Rows from block 7 of the image encoder, named by matrix and row number. Each number is 50 + 12 x the weight over its row's rms, rounded and kept within 0 to 99. All counts start at 0. After the name is the row's rms in percent of the matrix's.
# pw1: token mixer expand (encoder.blocks.7.mixer.pw1.weight, 256x128), inputs 0-127
pw1.126 093:44 40 27 54 67 51 33 49 38 30 42 34 34 67 56 49 38 52 50 47 46 55 69 51 53 66 58 40 46 35 61 52 34 36 53 38 48 75 35 73 49 48 69 47 51 59 66 52 69 56 48 48 30 76 53 53 45 50 24 41 55 62 41 52 51 61 49 46 42 45 81 51 46 43 57 53 60 44 46 31 22 50 43 32 27 47 50 46 57 52 47 41 54 52 54 35 65 72 36 85 49 60 47 21 48 44 35 44 55 52 45 63 37 51 54 59 50 57 34 59 57 46 62 70 58 50 47 34
pw1.127 091:74 58 44 37 54 35 53 40 52 55 48 40 49 53 68 54 38 52 48 42 39 72 44 52 48 60 45 45 35 58 60 52 37 47 45 44 71 66 58 45 65 26 57 52 42 55 45 52 53 45 34 28 37 51 69 63 26 82 62 44 79 36 28 54 35 46 60 51 44 45 57 38 56 57 31 45 33 65 58 59 50 47 50 46 23 47 60 54 38 64 47 67 29 74 57 33 65 59 39 59 63 41 64 43 59 39 36 60 49 53 41 47 66 46 33 48 50 51 67 30 47 47 42 54 67 31 70 55
pw1.128 107:46 38 49 33 43 41 54 52 39 55 49 52 70 50 33 43 42 21 38 51 52 53 54 54 59 45 36 61 31 42 61 50 41 62 51 42 70 50 50 45 43 64 38 57 54 54 43 34 42 52 44 64 46 45 70 62 44 58 50 44 44 61 41 57 55 41 63 48 73 26 70 58 36 77 11 40 56 53 64 39 47 69 46 16 50 47 48 31 57 45 64 49 41 49 62 46 63 67 50 58 58 69 26 67 38 57 26 58 61 62 37 52 56 59 42 52 24 46 59 67 45 49 40 59 57 34 37 46
pw1.129 067:48 57 26 57 70 56 39 49 45 32 24 48 29 64 58 57 43 54 58 39 37 55 61 64 50 68 45 37 53 37 68 45 48 38 44 33 49 58 35 60 62 48 54 47 49 51 66 50 75 59 47 46 29 78 50 58 39 51 21 42 50 58 31 55 41 71 52 40 36 50 59 52 73 46 44 46 49 65 55 32 39 58 54 29 20 39 47 44 56 52 47 42 64 61 58 37 55 68 43 73 57 63 51 19 67 37 39 53 56 49 47 56 35 48 49 59 38 55 34 41 55 50 69 65 58 54 49 43
pw1.130 093:62 49 33 63 75 52 65 38 57 71 32 30 40 34 50 63 44 68 64 36 45 58 41 35 57 79 52 46 52 17 65 53 60 47 47 65 48 52 60 56 81 43 57 28 58 59 56 43 51 41 59 48 46 32 47 47 35 57 43 51 51 50 23 41 54 57 65 34 63 45 73 40 42 42 50 40 51 69 62 55 64 48 80 37 47 39 41 34 35 51 43 50 55 49 46 41 34 59 35 53 54 64 68 58 59 55 60 50 60 40 65 51 44 41 39 58 52 34 36 48 42 59 51 54 46 61 59 75
pw1.131 121:77 51 43 51 66 48 64 57 65 65 44 46 51 57 60 47 56 51 61 47 25 50 49 31 35 55 56 45 57 40 62 69 59 51 41 54 49 45 52 61 71 32 51 56 66 34 55 62 55 44 54 53 43 47 57 50 21 55 60 67 50 47 43 60 41 50 62 56 72 37 62 38 71 37 33 11 48 55 57 45 60 43 52 56 49 39 56 27 33 64 17 49 45 61 54 45 37 49 26 48 33 55 43 44 48 62 61 73 54 60 29 23 50 35 37 46 40 50 51 45 46 60 60 35 61 54 58 65
pw1.132 054:62 63 80 50 68 48 53 56 57 51 55 45 49 50 61 61 31 69 60 35 42 59 59 43 46 60 44 57 58 46 69 61 59 36 54 64 37 48 59 63 68 31 46 46 56 43 67 44 59 41 48 31 47 50 59 43 56 74 56 44 53 58 47 44 50 67 52 53 72 56 48 20 15 42 31 45 47 52 54 53 63 32 53 51 25 28 53 58 41 58 45 69 57 64 62 58 37 53 46 45 46 67 44 52 56 37 52 48 43 41 53 37 49 44 36 61 44 68 64 27 32 51 55 27 71 72 69 59
pw1.133 132:65 38 66 31 37 26 62 61 39 54 50 36 60 44 73 40 43 74 40 28 47 76 33 60 51 55 42 43 41 64 61 66 40 64 70 47 62 49 64 63 66 25 42 63 61 35 45 57 43 35 49 42 47 51 59 49 42 62 35 67 52 36 57 68 35 32 64 58 48 48 41 54 43 43 51 51 50 48 65 65 48 59 40 46 37 40 59 60 44 82 38 43 32 50 37 37 57 54 35 57 56 42 51 45 37 46 34 58 50 62 44 42 68 72 41 45 34 62 51 37 65 34 48 47 67 37 62 44
pw1.134 095:29 47 44 42 71 37 62 54 64 59 45 25 50 31 64 54 49 61 37 45 36 79 41 48 57 64 47 30 46 43 66 63 35 53 53 45 49 54 66 58 75 39 67 30 31 72 48 55 45 44 43 36 42 43 60 45 35 61 62 45 57 35 39 36 38 41 61 44 38 60 54 20 68 51 52 52 43 62 68 63 50 48 65 49 46 52 47 64 52 71 49 47 39 60 56 27 46 51 35 56 74 50 78 58 70 50 47 42 48 55 41 50 59 46 19 39 52 46 41 44 44 63 42 56 41 46 63 60
pw1.135 108:48 64 53 43 77 35 57 49 46 65 55 31 63 44 71 52 55 68 50 37 38 79 39 39 45 56 43 42 53 54 72 70 45 56 62 58 54 56 71 56 68 12 45 42 60 42 43 63 48 40 41 32 43 51 57 57 38 55 43 54 52 51 38 40 51 44 60 56 46 57 46 41 39 41 49 56 40 52 62 72 57 57 69 48 38 50 45 59 33 79 32 47 37 63 43 31 38 41 30 46 60 51 75 46 49 50 50 46 51 55 55 42 65 47 21 32 34 50 51 45 33 41 51 36 52 42 74 68
pw1.136 085:32 49 47 36 26 54 45 72 28 45 82 61 65 41 50 43 49 26 34 71 53 52 66 57 59 29 29 67 36 71 43 53 41 47 46 65 62 45 49 53 36 58 58 62 40 65 44 49 40 51 32 50 58 58 61 59 42 47 52 48 34 46 55 39 37 39 46 63 73 27 58 21 60 49 48 55 53 47 50 47 39 45 34 61 58 66 71 51 53 48 56 42 49 48 65 61 58 45 55 42 58 46 44 68 36 43 46 32 46 65 34 42 54 38 53 40 34 74 60 61 47 75 37 50 60 39 58 37
pw1.137 086:45 48 29 49 58 51 39 39 37 40 37 36 45 73 60 43 42 51 58 47 39 72 70 58 51 68 55 35 47 49 70 53 53 40 44 34 57 82 34 68 48 46 57 42 57 57 65 49 58 47 47 30 18 76 63 57 39 53 34 51 58 71 43 57 36 56 57 44 30 49 62 42 40 41 47 50 60 62 58 42 37 52 35 41 25 36 61 61 47 62 41 58 42 58 62 27 66 61 45 79 46 65 54 29 63 38 44 47 56 48 33 50 50 41 43 64 49 61 41 40 51 53 64 65 52 37 56 36